{"n_mels": 64, "input": "log_mel", "encoder_activation": "relu", "decoder_fused_qkv": true, "decoder_inner_norm": false, "decoder_positions": "learned", "decoder_prefix_bidirectional": true, "init": "xavier_uniform", "beta2": 0.999, "steps": 14300, "warmup_steps": 420}
Rows from block 5 of the audio encoder of a small audio captioner, named by matrix and row number. Each number is 128 + 24 x the weight over its row's rms, rounded and kept within 0 to 255. All counts start at 0.
After each channel's rows are labels from the 100 clips, of 14976, where the channel reaches its highest value: "top examples" is what is common among them. Only what is clearly more common there than usual is listed. The data: synthesised imitations of 52 everyday sounds, one a clip.
# pw: pointwise conv (encoder.blocks.5.pw.weight, 320x320x1x1), inputs 0-159

pw.114 [141 107 164 136 162 138 125 156 118 117 115  94 131 125 109 123 143 103 111 117 147 129 174 147 107 117 152 159 102 120 121  91 113 129 142 154 120 150 128  74 143 131 119 141 118 121 101 121 126 126 127 105 156 100 114 110 124 110 107 112 106 142 126 143  88 119  91  82 135  92 144 118 108 158 153 127 113 125 126 119 190 119 121 117  96  87 104 162 102  85 101 136 154 141 138 112 122 136  72 118 157 118 142 138 118 141 110 116  91  84 131 117 107 118 103 122  81 127  80 138 120  83 112 123 179 164 142 115 160 149 117 128  94 164 168  82  70 107 139 154 144 140 110 103 141 162 123 104 107 147 159 127 125 149 143 138 112 118 104 124]
top examples: people; laughter

pw.159 [151 109 138 180 111 173 102 125  64  93 149 126 102 139 126  73  92 106 102 154 168 124 140 102 101  63  99  87 151 118 117 148 146 105 130 155 155  96 120 149 101 118 149 149 105 134 137 135  89 109 121 123 106 122 114 137 134  69 166 139 100  78 124 136 151 107 150  89 115 135  96 123 162 105 128 122 128 140 133 147 117  98 126 139  78 137 139 124 148 163 159 134 112 111 143 110 159 152 126 103 159 151 157 152  91 138  93 123 139 128  76 177 135 104 165 116 146 138 110 133 103  76 122 129 115 118 136 130 109 144 135 100 131 141 105 119 132  93 101 102 122 121 122 125 113 137 144 109 128 107 118  94 130 141 117  91 130 170 165 130]
top examples: people; speech

pw.140 [127 144  74 143 129 139 159 128 115 143 124 143 101 134 124 127 124 114 111 130  80 161 118 152 121 131 143 121 153 127 155 133 157 107 139 150 145 121 102 127  88 159 131 105 141 141 144 160 136 154 108 152 161 129 153 133 149 152 132 135  84 103 164 150 139 121 122 134 123 153 145 148 140 115 148 102 118 124 142  85 152 106 140 121 151 108 119 132 104 131 143 134 129 134  97 131 153  98 117 126 148  73  94  86 118 165 135 164 150 141 128 116 146 123 155 115 107  92 135 140 101 122 114  63 101 112 138 132 109 191 150 136 152 143 143 147 112 121  98  82 131  75 135 114 136 104 122 125 109 143 110 136  99 103 170 129 108 112 130 125]
top examples: signals; siren

pw.283 [137 128 173 133 123 163 121 156 111 107 115 142 148 158 113  85 160 106 118 131 134  98 139 148 154 113 137 127 196 128 124  83 109 135 143 134 141 152 122 140 150 127 123 126 137 137  99 189 164 111 165 109  91 101 143 114  99 104 118 127 127 168 159 152 153 164 101 153 104 165 110 166 105  97 132  93 135 165 153 186 122 142 108 122  86  96 110 152 138 132 144 106 113 110 136 123 106 126 146 149 167 143 165 120 139 110 135 157 118 155 108 122 164 156 138 142 133 137 127 113 163 105 132 135 138 129 111 140 150 123 141 100 117 136 123 118  98 124 120 112 129 116 144 170  94 190 149  72 133  82 117 102 124 120 135 139 121 109 107 116]
top examples: clipping; text has "clipped"; signals; whistle

pw.264 [125 119 182 123 110 184  90 171  97 117 155 121 122 148 136  89 112 117 143 137 154 114 110 101 145 102 147 151 153 151 115 141 115 147 135 141 124 105 146 105 148 115 118 101 118 138 133  55 137 105 116  99 113 100 154  85 148 156 119 125 156 173  89  99 106 154  95 124 155 161 118 149 100 103 109 132 164 120 144 137 103 160 128 122 109 110 113 145 135 149 120  91 142 102 129 161 119 141  95 123 160 129 138 117 124 117 179 123 155 140 120 113 176 159 144  91  97 106 102  92 123 120 141 149 137 133 173 132 131 121 152  85 130 118 153 162 153 126 165 136  98 133 156 183 134 149 109 109 120 141  90  87 126 110 126 102 104 121 137  89]
top examples: clipping; text has "clipped"

pw.138 [126 108 118 147 138  57 105 133 148 134 116 130 110 141 135 129 141 113 126 133  69 102  91 137 119 127 128 144 127  91 168 115 168 124 119 143 105 113 142 122 141 141 139 149 128 153 126 179 164  94 166  77 159 157 119 111 177 110 149 166 165 168 127  98 119 111 162 120 105 139 127 151  99 131 131 140 141 113 178 170 138 164 142 160 107  91 141 103 141 124 148 148 101 174 129 143 175  94 112 151 111 122 121 127 144 128 123 121 145 176 112 159 152 157 124 147 180 111 144 130 163 128 164 149 113 102 129 111 136 123 164 128 131 155 129 158 174 113 137 144 110 141 133 108 164 121 153 140 129 137 115 142 132 159 132 121 166 134 133 117]
top examples: clipping; text has "clipped"; spray hiss

pw.83 [118 113 162  86 155 120 132 151 104 165 138 125 131 158 116 100 137 156 151 153  81 133 131 118 126 130 161  98 121 166 153 121  94 100 148 126 128 139 125 141  91  97 133 134 103 106 109 113 103 156 136 110 126 115 124 123  61 187 127 106 149 163  87 115 126 139 146 136  96 132 110 133 171 105 129 100 129 156  91  97 151 132 135 108 147 119 100 130 159 111 148  87 100 173 145 149 112 141 144 121 126 121 114 130 123 136 153  92 128  97 166 108 114  73 125 110 127 143 138 111  99 120  86 132 126 142 105 135 125  89 103 131 150 140 113  69 136 154 168  88  88 140 133 120 126 117  93 128 121 131 122 105  94 104 157 123 124 115  78 136]
top examples: group: household; mains hum; doorbell

pw.287 [105  99 129 124  77 132 106 154 152 155 158 138 103 119 141 143 130  97 149 115 138 120 149 145 131 120 159 103 162 133 117  99 118 161 132 154 189 150  93 129  86 148 112 125 110 147 134 164 107 142 112 123 135 158 103 107 124 132 132 104 114 113 125 126 136 147 116 121 122 130  84 158 129 160 139 136 125 144 159 129 111 137 109 130 131 140 121 144 138 139 135 119  82 157 113 113 123 151 133 120  70 133 110 108 143 123 149 139 163  85 141 151 105 117 106 113 112 155 156 132 123 120 137 125 122 135 109  92 135 167 153 135 129 130 110 128 138 106 141 111 136 132 100 149 145 127 134 111 154 122  74 147 102 158 155  97 135 171 132 144]
top examples: signals

pw.216 [118 119 139 168 109 142  85 135 163 110 112 121 135  66 141 112 149 113 115 113 124 115 112 126 128 121 119 146 113 128 104 138 146 118 119 125 124 134 104 101 115 145 114 140  92 160 136 146 153 134 179 127 122 192 118 118 130 118  80 136 134 134 165 154 112 123 145 110 143 171 122 148 147 122 153 127 125 126 130 173 160 163 109 126 158 104 110 151 116 116  96  85 163 154 120 162 156  98 127 147 135 147 153 131 196 100 140 188 134 151 100  90 144 148 112 113 148 123 120 128 147 136 164 108 140 105 133 134 149 140 149 128  97 144 150 136 104 131 145 170 119 138 159 144 126  97 130 118 126 121 102  89 132 176 148 135 157 186 124 125]
top examples: signals; beeping; clipping; text has "clipped"

pw.282 [120 146  87 122 123  96 131  85 144 141 118 109 161 133 120 128 139 114 129 159  87 118 169 149 124 121 124 154 122 130 113 185 155 102 122 113 113 168 120 178 152 165 126 138 134 126 102 122 117 115 118 124 136  86 110  58 103 117 119 128 129 114 143 108 133 105  96 110 117  80 159 136 170 146 147  64  78 147 103 136 133 112 147  91 136 161  99  93 150 131 145 129 148 126 130  82 130 106 105 150 141 184 163 121  88 118 106 117 120 144 157  94 152 187 183 109 132 134 107 113 120 129 115 158 149 170 130 175 110 136  83 125 164 176 161  86 113 151 113 152  93 123  92 103 112 155 101 122 134 109 142  97 114 173 109 132 135 133 112 150]
top examples: people; laughter

pw.17 [ 99 157 116 155 106 103 163 129 182 152 173 163 143 157 137 104 152 117 117  82  98 111 157 121 120 130 152 117 142 126  98 133 182 113 109 135 123 130 148 151 117 139 120  78 131  97 212  95 122 139 151 156  97 135 117 111 175 115 131 100 113 142 132 114 109 120 135  98  75 156 108 145 148 148 126  78 123 159 124 110 126 163 142  93 159 129 141 115 133 154 182 114  85 125 143 111 133 120 138 140 130 150 150 112 168 161 117 115 131 172 165 113 128 160 157 139 132 131 126 118 137 121 144 109 128 116 146 104  95 139 151 140 120 169 136 139  89 103 107  97 112 100 180 129 138 104 120  99 104 117 121  90 119 138 151 143 153 162  63 132]
top examples: signals

pw.244 [ 92 118 132 129 146  78 188 135 145  88  88 128 146 105 118 105 141 129 153 116 144 124 143 128 121 116 151 210  77 123 166  84 154 172 129 123 127 162 120 100 154 105 149 131 163 122 123  91  70 143 116  72 127 108 129 146 151 117 119 124 184 124 123 137 108 112 153 148  99 149 122 152 127 129 109 165 126 154 141 124 149 129 148 126 109 124 120 143 133 114 125 150 135 149 156 151 126 103 112 108 160 136 141 113 125  98  84  97  96 147 143 144 132 107 114  91 126  97 160 138 114  66 106 148 125 125 156 110  95  95 112 106 109 133 135 121  83 111 125 124 148 111 138 115 107 113  81 105 102 110 166 127 100  87 129 161 105 111 138 166]
top examples: people; speech

pw.299 [ 93 126 141 149 152 123 125 135 180 126 128 157 139 131  98 108 142 156 110 114 102 139 143 159 156 130 151 138 136 138  98 179 128 112 100 120 136 161  92 178 114  95 155 120 105 100  94 121 120 158 128  78 136 138 131 145 100 138  74  90  97 106 127  98 153 147 140 143 102 131  81 166 157 119 111 111 122 162 155 121 131 124 113 113 189 140 122 141 143 122 126 136 173 115 153 128 117  63 108 167 150 134 180 114 132 130 117 140 148 129 127 109 129 117 125  95 140 113 131 128 133 130 123 142 110  60 135  99 115  93 122 125 109 109 136  67  95 134 184 132 159 143 153 156 120 130 127 130 149 153 173 132 138  99 138 149 116 123 127 134]
top examples: signals; beeping

pw.27 [139 122 138 111 167 122 117 147 142 101 158 125 143 124 102 172 161 139 154 144 146 120 128 133 108 154  93 119 113 112  89 137 172 148 180 108 124 169 100 116 168 133 114  91 135 111 164 147 137 172 152 165 138 161 101 150 137 119  93 147 147 197 111 123 113 122 173  96 138 149 101 127 126 135 140  91 100 156 146 146 119 148 160 111 124 107 123 132  92 127 166 127 155 152 160 134 142 139 162 156 165 151  83 149 142 100  75 109 108 159 109 131 117 138 123 157 121  98 172 133 136 104 137 117 129 147 125 110 123 118 120  81 124 139 148 161  85 154 139  86 133 123  80 131 101 113 123 117 122  76 121 141 128 108 136 139  69 121  99 135]
top examples: signals; clipping; text has "clipped"; beeping

pw.286 [ 95 101 146 146 105 163 178 146 135  99 125 135 143  88 113 115 112 108 119 146 149 108 135 100 161 122 133 114 126 110 107 120 109 119 123 122 141 131 115 109 141 121 105 104 129 159  95 101 172 134 120 128 119 214  96 134  88 142  94 104 138 141 152 122 110 146 138 129 138 150 114 168 167 155 135 122 120 128  93 136 120 180 113 157 176  86  92 135  95 120  48 122 138 185  75 142 143 122  89 151 161 108 146 144 172 128 139 148 119 150 130 122 118 158  88  84 137 158 102 138 159 170 151 149 133 109 118 118 130 108 159 120 111 132 150 129 165 152 128 139 130 147 161 208 107  71 114 100 126 127 116 132 137 140 103 119 168 140 139 137]
top examples: clipping; text has "clipped"

pw.60 [153 136  87 150 143 110 130  84 126  87 124 137 112  84  76 136 141 107 118  70  69 131  84  87 121 146 133 175  90 117  99 154 128 102 139 135 128  92 119 148 130 138 114 133 137 136 127 131 118 137 147 120 163 145 131  81  69 125 130 147 124 103 148 135 107 147 123 122 152 153 167 104 162 145 117 131 125 150 112 171  95 151 129 137  85 122 139 110 142 140 125 128 161 155 116 165 151 122 116 121 141 117  75 107 149 118 136  91 122 145 121 101 117 124 131 112 152 118 112 153 107  87 135 144 124  87 169 131  72 102  79 136 107 168 145 139 164 104 144 131 121 153 137 108  91  57  98 117 105 132 125 116 127 127 161  84 178 139 156 132]
top examples: clipping; text has "clipped"; coin spinning

pw.160 [104  80 137 137 143 135 131  86 136 136 120 163 106 109 120 156 157 117 106 160 116 135 149 142  95  98 120 163 111 113 121 104 105 133 164 120 135 133 139  94  92 138 105 158 104 136 111 149 162 133 145 103 172  94 110 122  99 105 134  97  72 136 145 133 133 124  60 120 131 144 153 126 106  78 112 157 158  90 106 163 108 147 125 140  97 113 148 113 135 135 104 142 126 147 139 163 147  90 119 141 108  89 113 118 157 122 155 122 105  94 135 149 135 138  83 182 148 132 124 139 126 148 121 129 143 131 101 162 171 138 112 129 153  90 169 170 170 117 108 123 118 117 101 136 125 134 122 153 113 131 135  91 172 122 121 132 146 113 141 135]
top examples: clipping; text has "clipped"

pw.270 [127 114 135 162 126 141 123  84 111 145 105 122 115 101 130 126 111 107 135 162 118 111 148 116  58  62  62  57  85  96 124 116 124 147 130 131 136  93 119 115 110 129  81 172  97 160 159 165 131  77 152  94 147 172  96 108 131 106 111 140 133 127 133 142 118 133  90 115 136 122 124 133 103 117 132 130 125 110 133 178 115 134 130 146 109  91 127 110 133 147  70  91 145 142 108 137 175 129 162 102 115  52 113 137 154 122 127 134 121 152 140 106 105 138 135  93 178 149 138 118 128 127 113 116  99 123 115 119 124 124  85 133 119 132  70 132 187 139 132  84  99 135  85 126 112 106 140 132  95 144  98 115 132 124  91 124 146 158 140 132]
top examples: clipping; text has "clipped"; spray hiss